Weights of a small segmentation model.
Model: 1.31M parameters, arch unet.
Training: soap at rate 0.0047, 14100 steps, held-out accuracy 100%.
Rows from block 5 of a small segmentation model, named by matrix and row number. Rows with one number belong to one channel. Each number is 128 + 24 x the weight over its row's rms, rounded and kept within 0 to 255. All counts start at 0. After the name is the row's rms in percent of the matrix's.
After each channel's rows are labels from the 100 images, of 14976, where the channel reaches its highest value: "patch colour" is the nearest of a few named colours to the mean colour under the peak. Only what is clearly more common there than usual is listed. The data: coloured fractals of 300 iterated function systems on busy backdrops. In brackets: how many of the 100.
# convs0: first 3x3 conv (model.mid.2.convs.0.weight, 128x128x3x3, each kernel summed), inputs 0-127
# convs1: second 3x3 conv (model.mid.2.convs.1.weight, 128x128x3x3, transposed, each kernel summed), outputs 0-127

convs0.57 073 [102  90 131 150 141 147 123 163 127 120 186 146 112 116 123 135 131 121 159 142 136 163 118  89 159  97 117 142 144 113 125 116 111 157 136 132  99 141 108  80  94  94 182 102 135 154 103 119 159 143 145 139 116 167 142 119 103 168 120 148 127 117  99 135 150  76 106 156 141 140 183 128 184 105 152 122 132  96 118 165 123 156 140 134 137 121 167 135 103 103 141 149 157 126 122 151 141 153  91 129  87 100 108 130 105 109 134 121  71 146 135 114 156 162 134 131 169 139 141 130 151 167 120 100 102 134 150 117]
convs1.57 084 [129 157 144 130 119 139 143  87 155 142 111 104 108 137 140 126 144 144 110 114 147  85 157 132 105 104 143  98 123 138 125 142 144 120 107 115 171 127 175 126 173 122 106 146 138 149 196 108 135 128 134 110 174  90 142 113  91 156 102 127 138 171 129 124 143 150 163 119 146 106  89 153 130 131 167 167 134 200 159 110 148 118 144 111 151 137  90 124 144 159 129 116 118 123 181 120 135  86 118 140 144 102 112 144 173 124 142 133 142 134 169 142  97 134 165 153 128 154  94 143 138 139 139 153  83 114 101 125]
patch colour: brown (55)

convs0.107 080 [132 126 174 109 120  87 125 139  85 147 114 129 125 110 128 166 141 145 160 100  95 113 198  99 141 135 117  98 117 159 107 133 124 209 146 115 123 105 115 111  97 103 149 138 123 131  92 122 119 141 129 111 148 149 124 115 114 146 137 159 145  96 135 165 150 143 113 127 161 149 112 114 117 139 100 119 118 163 107 102 153 151 112 137 118  75 135 135 113 149 151 141 111 114 132 119 100 119 114 120 108 101 104 140 102  71 143 146 112 115  87 122 132 125 156 119 139 139 114 199  82 159 112 115 149 126 179 147]
convs1.107 077 [123 116  80 123 141 138 133 116 152 101 101 125 111 163 145  95  93  99  98 126 150 138 109 104 138 137 111 132 129  84 129 116 145 101 122 124  77 120 120  96 183 158 133  83 142 119 165  88  86 105 134 145 120 119 127 131 115 104 134 108 101 103 119 110 166 120 104 163 103 116 123 145 138 133 121 104 162 110 128 161 126  97 155 122 147 174 132 137 155 115 116 128 147 134 118 122 163 121 183 117 129 136 100 101  86 161 143 152 138 180 109 146 158 131  98 103  95 103 103 108 181  82 151 109 127 137  96 122]
patch colour: black (41)

convs0.0 091 [108 148 125 135  90 145 120 104 137 144 144  56  98 119 109 112 104 157 167 155 146 118 164 107 141 135 113 156 135 169 152 119  96 143 131 126 108 138 136 103 131 116 167 135 143  96 118 111 130 132  91 166 130 110 131 100 142 138 113 124 149 123 152 156  82 103  92 141 137 141 122 112 136 126 134 144  91 102 140  68 151  99 106 115 154  97 121 142 168 121 124 185 174 133 136 131 110  87  82  72  83 115 126 109 126 141 151 153 141 131 169 100 156 157 136 123 136 130 164 124 124 135 127  98 115  93 106 129]
convs1.0 091 [135 116  79 113 129 102 150 126 143 101 109 187  91 181 114 181 148 103 109 109 113  99 135 106 124 147 144 158 107  88  98 120 132 124 124 137 120 117 136 138 115 119 127  83 139 117 126 159 114  84 134 120 167 130 139 168 121 115 121 108 104 167 112  83 127 148 111 100 117 108 154  95 145 100 113 110 153 144 137 154  85  78 169 144 147 117 120 123 113 117 157  84  78 135 127 146 122 160 120 156 104 132 143 137  87 112  83  93 118 107 131 164 111 144 104 120 145 109 122 118 121 125 144 174 122 144 127 159]
patch colour: brown (65)

convs0.103 082 [149 112 112 151 123 104 167 136 127 159 121 167 119 136 127 153 110 122 154 141 137 172  65 160  61 111 153 106 139 117 152  93 125 134 137 128 157 124 121 119 119 132 157 163 112 124 106 164 143 103 113 133 128 128 105 114 131 148 108 109  74 143 136 120 128  95  84 137 126 125 148 105  94 158 133 133 130 119 133 114 106 177  98 107 178 111 146 137 114 131 140 106 126  87 126 149  88 149 149  58 133 146 104 158 112  85 149 144 150 154 119 122 131 144 136 124 132  70 113 110 140 151 141 140 117 176  99 146]
convs1.103 085 [154 144 135 134 103 138 137 123 103  52 152 154 137 110  95  74 142 133 118 132 102 123 109 157 139 154 125 147 108 100  92 158 113 140 102 141 109 117 132 118 119 136 105 131 146 128 124  72 184 172 142 115 161 116 161 137 106 104 149 153 130 130 108 129 159 160 132  95  90 144 120 140 167  90 153 126 122 162 130  85  69 145 148 139 122 130 115 127  94 108 124 147 126 124 115 137 137 118  91 171 139  99 107 109 130 140  71 130 122  98 163  97 158 114 106 150 110 140 121 140 124  79 126 140 138 116 102 111]
patch colour: brown (81)

convs0.99 083 [155 113 146 112  94 154 150 130 151 200 154  99 137 131 136 117 110 104 138 113 132 129 161 147 182 108 155 107  96 115 120 129 110 149 138 106 132 128 142 125 130 102 141 125 149 113 129 133 134 140 157 148 126 123 155 151 118 146 149 120 111 201 121 172 169 155 101 153 102 122 135 140  68 138 140 144 109 131 124 163 125 141 148  82 152 142 155 113 123 119 118 174 130 101  79  99 118 154 149 161 124 133 120 148 117 143  81 101 132 154 162 125 115  92 131 104 132 147 112 139 189 154 132 103 128 102  91  99]
convs1.99 085 [182 119 140 124 135  93 113 148 134  75  94 128 115 121 135 121 123 134 111 156 127 152 141  90  87 183 132 116 123 135 168 149 138 101 158 132 152 132 144 159 115 101 128 174  92 164 132  90  93 143 115 107 129 124 102  72 129 112 137 104 112  98 120 110  73  89 139  94 163 111  90 125 177 116 102 123 128 131 137 119 135 116  89  98 107 115 131 140 142 106 118 138 130 185 141 140 166 155 114 102 110 130 126  94 141 131 178 141 107 164 146 114 153 165 119 123 104 131 122 122 116 134 110 113 161 150 146 114]
patch colour: black (40)

convs0.100 076 [145 133 203 135 149 130 113 116 116  94 121 145 137 129  96 119 134  99 142 120 124 182 112 149 136 176 106 129 106 102 133 144 140 118 147 145 143 144 142 128 118 153 128 147 138 101 139 111 166 132 123 138  88 123 110 127 136 101 107 180 139 125 154 136 123  99  91 143  92  74 177 170 135 104 101 139 131 150 147 136 137 139 152 109 101 152 162 130 171 147 125  87  66 118 145 137 163 130  85 118 128 134  88 163 112 151 108 164 129 119 102 122 115 158 150  92 140 132 132 121 174 126 138 141  88 136 130 162]
convs1.100 073 [107 127 122 164  94  79 187 156 136 138 133  91 132 120 138  96  86 187 101 167 110 116 122 138 164 149 134 121 136 137 149 115 136 117 132 144  92 140 153 132 142 138 158 145 162 167 133 125 145 146 130 136 171 154 142 199 127 131 112 119 118  88 117 145 123 144 135 161 103 137 107 120 129 160 137 115 111 116 133 139 104 136 166 148 123 119 106 110 126 162  94 157 113 130 160 149 125 171 177 135 111 137 169 106 126 116 114 158 101 116 118 153 115 132 133 133 155 145 135 115 111  49 141 139 163 126 156 108]
patch colour: brown (54)

convs0.69 102 [126 144 160 114 123 123 118  88  97 176 121 113 130 130 106 178 128 171 173 151 113 120 124 152 136 134 133 151 114 126 118 150 111  94  89 149 154 123 126  87 145 128 104  95 146  85 126 156 119 141  95 121 104  60 105 131 137 110 173  97 161 147 142 130 114  76 109 148 142 136  90 129 151 109 102 166 167 131 124 131  99 121 125 122  59 137 117 121 133 119 104 123 107 106 137 111 157 120 149 109 103 114  97 144 119 143  69 129 152 139 113 121  97 111 115  96  90 163 124 135 143 115 130 128 115 139 170 116]
convs1.69 093 [153 128 129 151 153 110 148  97 103  71 122 149 117 166 161 102 120 109 145  97  97 134  74 129 130  85 106 152 121 134 174 108  93 131 140 139  85 184 142 126 148 157 161 122 118 132  77 118 160 124 144  98 150 140  93 116  79 142 102 126  93  81 121 121 140 113 155 129 147 138 164 126 168 125 118 133 111 134 121 102 122 129 128 142 172 137 129 137 178 133 164 122 112 158 125 118 104 147 109 103 139 113 165 164 105 106 146  96 117 117 134 130 119 114 135 114  86 122 154 137  98 123  87 171 133 114 131 134]
patch colour: grey (57)

convs0.59 102 [111 124  91 146  57 160 102 118 109 126  91  95  97 163 130 177 114 103 130 110 116  99  94 101 127 147 126 100 113 138 153  92 161  95 115 119 114 139 130 152 143 137  73 108 111 143 151 135 130 147  94 129 140 119 122 137 136 129 108 106 101 101  94 155 106 130 132 124 117 154  96 125 109 108 132 140 124 102 116 121 163 129 141 115 127 117 106 129 142 107 131 132 125 136 198 103 143 184 111 109 139  91 146  98 145 174 119 158 104 115 110  95 160 159 131  88 116  84 138 152 131  72 145 154 123 125 130 154]
convs1.59 101 [115 159 117 128 143 119 166 100 149 118  97 119 123  80  82 118 136 140 115 111 128 179 177 180 111 148 160 105 158 139 135 141 143 163 103 102 147 170 118 107 100  90 167 129 149 162 100 167 133 100 127 155 112 128 119 123  93 101  92 114 139 171 126 114 143 132 141 145  83  87 142 142 160 149 123 136 146 166 122  97  99 130 158 119  94 118 142 131 108 101 102 117 122 131 133 118 104 108 126 138  93 128 120  87 110 114 125  81 177 119 160 127 152 117 113 128  93  89 124 123 117 118  88  95 127 139 126 132]
patch colour: grey (60)

convs0.3 105 [135 129 124 136 124 152 137  89 121 132 130  96 124 140 166 125 122  94 103 133 135 112 150  98 122 136 154 140 123 140 125 110 155 160 104 108 166 108 124 156 127 162 124 128 100 107 113 158 135 120 122 120 130 178 109 142 137 115  91 123 186 116 111 150 127 170 109 101 142 168 133 118 113 111 164 116 145 153 121 155 146 152 166 135 141  82 128  82 104 148 114 123  93 125 180  94 158 138 153 101 101 144 138 154 104 118 123  60 114 133 125 117 103 153 118 109 109 139 133 164 101 147 134 149 148 152 211  89]
convs1.3 095 [100 125 135 173 150 137 110 153 138 130 191 152 119 142 130 154 120 145 125 126 115 137 129 151 136  90  94 139 144 136 115 120 143 117 135 119  71 126 156  70 144 131 115 115 126 120 146  97 128 181 143 127 134 111 116 114  69 117 116 110 124 120 163 101 143 157 121 101  77 145 173 156 165 163 116 111 130 115  96 164 164 115 158 109 121 144 118 156 133 118 140 170 165 132 114 122  99 143 124 121 133 116 118  76 178 118 128 110 159 145 125 175 118  85 165 132 105 121 172 112 155 124 133 122  95 112 117 148]
patch colour: black (36)

convs0.35 107 [143 116 159 163 149 124 113 126 106 117 142 123 141 127 143 149 141 102  85 143 149 163  98 176 137 102 139 121  99 152  94 127 162 148 169 100 116 129 147 146 127 121 167 142 111 118 144  92 135 154 145 146 124 127 100 104 176 140  66 153 151 116  67 144 147 160 119 135 160 148 156 139 140 133 140 125 135 132 134 158 118 143 132 134 166 135 124 143 104  82 148  82  96 165  91 135 116  98 148 148 102 152 131 118 170 139  87 130 158 133 136 126 135 160 131 126 163 133 141  90  93 119 122 122 173 151 123  75]
convs1.35 096 [116 120 114 114 141 195 151  83 170 149 116 148 113 117 157 115 107 134 132 139 113 116 139 118 116 153 129 122 122 143 130 179 146 126 127 161 160 140 128 116 110 136  96 115 125 182 199  85 113 136  87 118 148 108 144 123 116 119 137 120 108 115 161 123  84 125 107 147  98 133  88 121 115 121 156 132 116  88  82 150 139 106 115 161 124 115 124 118 122 147  81 168 136 108 173 152 131 123 119 123 152 181 136 169 101 126 146  88 111  93 120 142 146 126 127 118 143  86 117 179 131 158 105 122 114 125 147 150]
patch colour: brown (67)

convs0.7 124 [128 144 137 126 165 156 104  86 106 132 116 143 130 132 125  93 106  95 170 113  93 124 134 151 155  89  87 131 142 127 119 130 147 134 141 111 150 160 167 148 104 125 126 165 124 158 155 109 111 104 177 139 136 177 101 140 113 153  93 166 182 152 152 115 114 146 129 134 134 114 165 131 123  98 161 120 147  74 127 118 121 138 147 104  86 145 114 145 148 156 151 159  76 113 133 119 109 157  99 153 158 137  92 129 144 142 114 111 116 125 126 137 121  95  98 131  91 108 132 138 169 139 147 160 101 114 185 111]
convs1.7 140 [123 107 138 152 112 124 159 155 135 135 129 134 134 127 181 122 140 182 112 147 117 136 138 116 104 118 146 139 117 116 126 130 138 160 106 113 130 140 102 109 132 113 110  99 125  95 149 126 103 123  99 163 140 127 148 100  89  81 121  99  96  78 121 126 147 132 118 115 117 130  91 108 107 130 132 163 119 104 117 109  87 144 120 130 191 100 130  99 116 134 134 135 143  91 180 138 113 108 153 128  91 145 131 116 119 139 161 117  77 139 110 151 114 132 118 108 148 153  77  33 155 100 139 114 130 113  78 145]
patch colour: brown (58)

convs0.81 085 [136  94  95 113 108 126 151 143 142 156  81 141  77 112 170 126 103 130 131 150 129 134 137 105 117 129 105  88 131 154  94 101 130 134 149 124  79 108 162 132 148 127  87 120  99 104 129 114 138 131  99 159 129 138 149 151 141 139  95 112  76 109 116 107  98 114 112 140 137 132  98 144 128 104 134 118 126 150 106 108 163 116  73 146  97 154  91 122 125 119 113 145 106 109 116 102 206 103  89 128  99 106 148 153 159 122 133 124 187 157 134 126 125 159 105 107 121  97 107 130 105 111 153 143 117 162 103  97]
convs1.81 108 [139 145 134 163 163 129 120 122 132  65 158 166 154 159  67 127 155 144 107 124  95 152 127 127 145 125 129 180 111 119 126 108  93 103 119 132 106 149 124 160 132  79 131 114  73 154 118 112 147 126 170 119  71  97 145  85 152 117 147 182 161 134 114 123 121 122 128 133 137 119 158 114 122 131 104 141 159 120  98  87 130 158 135 158 134 109 142 145 106 111 157 128 134 139  86 139 119 130 124 125 153 115 105 127 102 104 113 106 136 129 133 127 108 108 122 153 151 111 132 142 107 164  81  85 181 126 151 116]
patch colour: brown (58)